Weights of a small self-supervised audio encoder (BEST-RQ): norm batchnorm.
Rows from block 7 of a small self-supervised audio encoder (BEST-RQ), named by matrix and row number. Each number is 500 + 40 x the weight over its row's rms, rounded and kept within 0 to 999. All counts start at 0. Numbers have three digits each.
After each channel's rows are labels from the 100 clips, of 14848, where the channel reaches its highest value: "top examples" is what is common among them; "loudest band" is the band of the loudest frequency at the time of the peak. Only what is clearly more common there than usual is listed. The data: notes from a synthesiser with random patches. In brackets: how many of the 100, against the usual share in percent.
# conv: pointwise conv (model.blocks.7.conv.weight, 384x384x1), inputs 0-95

conv.220:524502457442555490552419459574487461538484578502489560445492514381465493512504472481481537484543459446576552508524508444431544494452494507466547496499516565501520527466416552568415524461510477479584499451501492448494544453517539530509524481521568531449505441530426508553569535546502564465
top examples: pitch class: A (31 vs 6.9); saw (29 vs 9.8)
loudest band: 250 to 500 Hz (38 vs 14.1)

conv.166:456505513483455492518472554471495539493436508528489520461532449487479476460475441467470484447499523422514464526517485525513497480474465491426486497514514514430450501458438528443468465517487503498399467561535523542489490566458476452509471478407537454448441474480474481468458463521516470539
top examples: glide (100 vs 22)
loudest band: 1000 to 2000 Hz (26 vs 9.5)

conv.355:478557469454509539494483527509493508481482480579552602470528509494548611469492494520557438502482487501542563574539609532528435483463524526486550535506460504631522472460573529511580481444538484558533530532462454463541495507536484511515457478499482504541448476466546512480467517497457414478
top examples: pitch class: A (32 vs 6.9)
loudest band: 250 to 500 Hz (36 vs 14.1)

conv.4:495475452457474526477504510523536475493547471449501491504509497575526492488580529577531508512527544465490432434483488486507555540540487578541494532487491488495543569460546416457472507447500494502510560473529517566531434479519496421477475493505473577553511500481512473485561486528509519535
top examples: tremolo (52 vs 24.8)
loudest band: 500 to 1000 Hz (35 vs 15.9)

conv.87:527481574446464545462490440488404529510482468487504404488562527415522565477529449500522573506462530525469528497551547470475440464447546462583569538479529565550526517504404544493470542506512481433501461471567478521406521477508488459431538495525490529468458403439515498504515492537523512506
top examples: tremolo (58 vs 24.8); pitch class: B (45 vs 6.7); harmonic FM (26 vs 10.1)
loudest band: 1000 to 2000 Hz (37 vs 9.5)

conv.10:523554591461429508485538517505456562442444552452502395490534505500489569436494456489513537541526541452475465470486563477498534401463504483541489539493446559501536499509540518415513457474490514486516473478518469498473481564476505503497472443449442545557505510485527479455472464469473506490
top examples: pitch class: C (25 vs 6.6)
loudest band: 250 to 500 Hz (41 vs 14.1)

conv.221:525498525568462521454489491490472477510452505494552515468522501480527483471552482492540490453479442487513518566543471457470516497460469521502463438538523463551461459450490515474546527468579513492418503477459522506532459666528475432498491447452471532488522503528472520515464520478470501489
top examples: glide (89 vs 22); pluck (69 vs 24.9)
loudest band: 500 to 1000 Hz (41 vs 15.9)

conv.142:484494466530457501499434537510507532529567472518474535503499474532543493509525609568591506466542530604495469527610505489517510482525484531501494483557539494502497500567496562503476478490443551511362529468528520450602439503545514458498536506485500584551513516494507551562427551410479526478
top examples: tremolo (88 vs 24.8); pad (52 vs 25.2); filter motion: fixed filter (44 vs 20.8)
loudest band: 500 to 1000 Hz (36 vs 15.9)

conv.177:496508481494431517513491476492483553524443472492501487551540475536498486529482467510584488476433494544502522512437459472491481490511514443497492510524531474489452419496510494499518510562454537441474501527512423544509492572497477441468450470508508539508484534597564519414455516458492429484
top examples: square (32 vs 9.6); pitch class: E (32 vs 6.5)
loudest band: 500 to 1000 Hz (47 vs 15.9)

conv.128:506455605482484464509534470486506517494465522518512433527489490500496475520487487493475505492493445491548513574461514437486482431439529461498588555425551494595496551514501532481514495483448554520496539491565500500431498554461445511489512507544552540440428500542613496464498538490481485530
top examples: glide (63 vs 22)
loudest band: 500 to 1000 Hz (36 vs 15.9)

conv.259:513428459478479499497612519468529485533510478518487538511498519549468514522498477483512454463484523537520527516540478481510459522525531509480491483480497472516459445604539491494511467423486499443504534555486472466559467549534547493386511469493528510472543501445514462471464529498454444466
top examples: pad (87 vs 25.2)
loudest band: 4000 to 8000 Hz (77 vs 19.9)

conv.347:559456477470509503482531456489502525516485479488510477512494457472511485494459489485447502567513492484464492489499471475491484534488375525511516500507490497442486442493482497525465489565477472514582495571456488562470534457491506496556529500484498579550546502449510452514507526487506503497
top examples: pad (100 vs 25.2); drive (61 vs 25.6)
loudest band: 4000 to 8000 Hz (80 vs 19.9)

conv.117:514434435412497488522510512486480503502502473504506517479532489520492505487529480469530507479467568484487539550459512498558502520513521525483467509466550525521510520384483488489498467403520544506520531449526516375518474451502499423478514490513503569486476465459441544505510484541497503495
top examples: glide (85 vs 22); pluck (57 vs 24.9)
loudest band: 1000 to 2000 Hz (37 vs 9.5)

conv.49:477478537610461497535515499489511405510499475477505561487503469546451495568494447558529453499507552471463465510522418472457451493514472435468539504502515446538461489529514523503483483462485507536456498515476470447548591482445488514461556513437482591499486464477467473493527494513471446511
top examples: pitch class: G# (41 vs 6.7)
loudest band: 500 to 1000 Hz (37 vs 15.9)

conv.267:489501516478547557579509503539477522553539414560485514481418471511479505530523524425536500500514541509554516511522413485491514461478478512456481443451408519576474475506476476476577567466553489515524520466547519465555487529555486472493525426390503530532508568469488547541461474527527462497
top examples: pitch class: G# (33 vs 6.7); triangle (27 vs 10)
loudest band: 250 to 500 Hz (45 vs 14.1); 500 to 1000 Hz (36 vs 15.9)

conv.356:532432462497455586505477513537517494479483465509469488519488503512470510503530486498486500442495477523530510503420516510462502489579509530451499502487448479511492614728501525490479527519491522494490502429449483506536514538469515472737436512457524501506486504459583468460475486494499505459
top examples: filter wobble (65 vs 20); swell (63 vs 24.7); filter: low-pass (53 vs 20.2)
loudest band: 4000 to 8000 Hz (72 vs 19.9)

conv.40:468480393525512484507498485459522503482521471513495550561461497500497556477523481547607429517426503550533530575568465490541531566473533509454512529542509466537456444465441516513515558439504533466448498509392504485509512488501521473442464493474542510462524492491585474537494491561534496533
top examples: tremolo (59 vs 24.8)
loudest band: 1000 to 2000 Hz (32 vs 9.5)

conv.287:510490433416520528535382505506494526441545530514489525491516558521500515513482553511495510412467482476474541482416503469543486576458519475514457517487504515529490469465499446499471505460523532500466470553423439503454537483467486477482499543485506493433477461470511445510489510568496482483
top examples: glide (94 vs 22); square (26 vs 9.6)
loudest band: 1000 to 2000 Hz (32 vs 9.5)

conv.295:467517590466525522443477500499573486521486372512558505487484527567539535524475541551441417491470489549506521414471448496560503546552532449479439432464460424502524505511577536500551508527489571480575510574484521514567486528521404477479495503483440498537487525526476487495506513472479445475
top examples: low-pass (45 vs 20.2); filter wobble (42 vs 20)
loudest band: 500 to 1000 Hz (62 vs 15.9)

conv.73:485529465469436458439495512460503523472504426474498399609544534557543544500468570591463469474512489497491430495529503504533517521440502500585517505435498445525485548511557465424556545517484498500497490572465495489492463476511516474548539507513413491587544499497595528466545482521482489423
top examples: pitch class: C (48 vs 6.6)
loudest band: 1000 to 2000 Hz (41 vs 9.5); 500 to 1000 Hz (36 vs 15.9)

conv.92:463518539472525493473533509487489445509439510525506557473461460575492412538504513442507479502456534511464517484520454451525512540494475472462519439502523537493465474526474486514549492532514498523526563525478489521458528462454545506462493530510519537452538588514491549545441508548463524463
top examples: square (33 vs 9.6); pitch class: E (26 vs 6.5)
loudest band: 500 to 1000 Hz (40 vs 15.9)

conv.381:455554416526564455475484473520516489535481519505510517476526537524525481520490563511498524524478446481514411458492494576499457536532533506550508511544477491480515490568483513545456522455492478498669498486457500431498476498516494514428413500456506521476590467463468428541549519563530481416
top examples: filter wobble (57 vs 20)
loudest band: 4000 to 8000 Hz (41 vs 19.9)

conv.350:558443399550569491552545516520498546543516517464470518532460519489499538423508460471549493575463558495501536485500526421536544512536519446492526487492500507510550511517556470461458522505563469321504486449443420440537496453534540484562465424554523481598492537477490465492552503538529485513
top examples: pitch class: G# (33 vs 6.7)
loudest band: 250 to 500 Hz (48 vs 14.1)

conv.54:498454634442528511500586571552497490531524529501501530483511515498519543486576482474420474484574510484524519430528506495504532506531429598487515507527482527505504447445483420495505488477487536463488518472466529477492455481516537507483415490505511510491518483497528464544518497495586482447
top examples: pad (97 vs 25.2)
loudest band: 4000 to 8000 Hz (67 vs 19.9)

conv.207:491552450515448551526470509455460434470489431523474582431513475534496553504489521469454510488495568491519478507546514478491486459548489505483541512486378554517480489380500520415525457487543519409510555555487501529491494562496485520480495451409435539523497548493486464517511441505489485484
top examples: low-pass (46 vs 20.2); pitch class: A (43 vs 6.9)
loudest band: 250 to 500 Hz (70 vs 14.1)

conv.132:465508492505528517528447494463580462528533534516436575488410513576457456440507579511557471425480498490560427495520547493513465501510521477358489526520494479535512544517514478476488461505551537487538587535517467511549451539537517535489486516424488537532538606510485498531504525463493513464
top examples: pitch class: A (44 vs 6.9)
loudest band: 250 to 500 Hz (36 vs 14.1)

conv.257:556510527419476502468519522548514482484489502474481501442586568538546513537467494467495569475496510479534517460502499464479428596521466495584504465502520585428553504504498504504511520558446518500498513552514512532445537413530564456481478454596495520509514489555543473474518507503479546501
top examples: square (26 vs 9.6)
loudest band: 500 to 1000 Hz (48 vs 15.9)

conv.315:516470458406532503553447468504562452546462477547496538463462591551474487562503504432497538484528437488560572480507512468495506488521531468452454417485481602500563467526504521479497509471425569472557542469502488512454481501483482479472551434508503524528515475491305537545516525496527536565
top examples: echo (60 vs 24.4); pitch class: E (30 vs 6.5)
loudest band: 500 to 1000 Hz (47 vs 15.9)

conv.105:479517519537520509501476503541464390513426503547534543526480448541557541515492522539548477409492488530448480524544567501518448447490494489481597586566476558612574426524467519443519496496472501452480499404475515476434547519424542566507481559493511502483428447571528487558472487543532457447
top examples: square (30 vs 9.6); ring modulation (26 vs 9.6)
loudest band: 250 to 500 Hz (38 vs 14.1)

conv.339:495476452450494468440528525454515460519560425416554442486529577537574524497489547502423509461478491498527493548538449413502476510517484510572518487513518497540514465473474503517522572503408464408422543523443480505510486408539551433492588501494415533504548519575473520462539455552471547516
top examples: tremolo (71 vs 24.8); ring modulation (30 vs 9.6)
loudest band: 500 to 1000 Hz (51 vs 15.9)

conv.299:523515505431477481451461460494491515503496513537568444487508485505491554461542490479518483521448490496472504571517501519501450490519547478497554533516548524472491473489488491486484475471523498446478545431528496533461574633464446467472454528478530530479495493492534468507503433624467457493
top examples: glide (99 vs 22)
loudest band: 1000 to 2000 Hz (27 vs 9.5)

conv.313:535431470456536489484423540492431486448438464545571506492523449469529532522548492475548497492390498532467530476523457521471428516487493468545553574507473528535501511427400437545455537447534577496499530462484449525437537527476451525496479601541531582399405434419501494541518467503493514430
top examples: square (26 vs 9.6)
loudest band: 1000 to 2000 Hz (26 vs 9.5)

conv.75:507528477493471518514528524428523490488505452480460565412539470467462498476509490428465512497530522521512533528513512413494548502410481496507516433440512513521490519517473489487525517513496481479466534605569526532505471487536475521452500462461489501524531564460506519453484513424434529456
top examples: pad (88 vs 25.2)
loudest band: 4000 to 8000 Hz (54 vs 19.9)

conv.18:514488462505442461444519500555491536463537565471540471526553515448500406509518573523575490522499529524527506491541439462462531541473491465557473479556528451394324532465516522569461512481563489509505535434447482529557515514462531511501565555491503540470601513515489530495498482478507579509
top examples: tremolo (51 vs 24.8); ring modulation (28 vs 9.6)
loudest band: 500 to 1000 Hz (41 vs 15.9)

conv.327:501470564417478443451583532446522487510502481544519488489510491532496494522503538501389467487491573490499514523500496516501460473447441549456521506453485485438489501450506546491516461482464525522428538486445466520517495529491475496474483518475509543488501520531493511535491519560489513383
top examples: glide (86 vs 22)
loudest band: 1000 to 2000 Hz (26 vs 9.5)

conv.309:492495475576519508570500521515531467487515495463463515497490535501496515515479434487490485478496525517481519475519520499505491513479495484484482560517470509517502478522500531496464489491464506488564562435514510552501480470486533544482435490487506491500504510528499462481498496536506481529
top examples: echo (88 vs 24.4); swell (83 vs 24.7)
loudest band: 250 to 500 Hz (39 vs 14.1)

conv.74:471610560537519531505522527535507570578514517463514532543509472578533494492532470518548446495502544549451544521495482495556488554521487461494439492565537407463532488474598506547512508482539461482550457524500492495606488422495502492450517493509499500585527506447526492502507493511516434511
top examples: tremolo (57 vs 24.8); pitch class: G (27 vs 6.6)
loudest band: 500 to 1000 Hz (53 vs 15.9)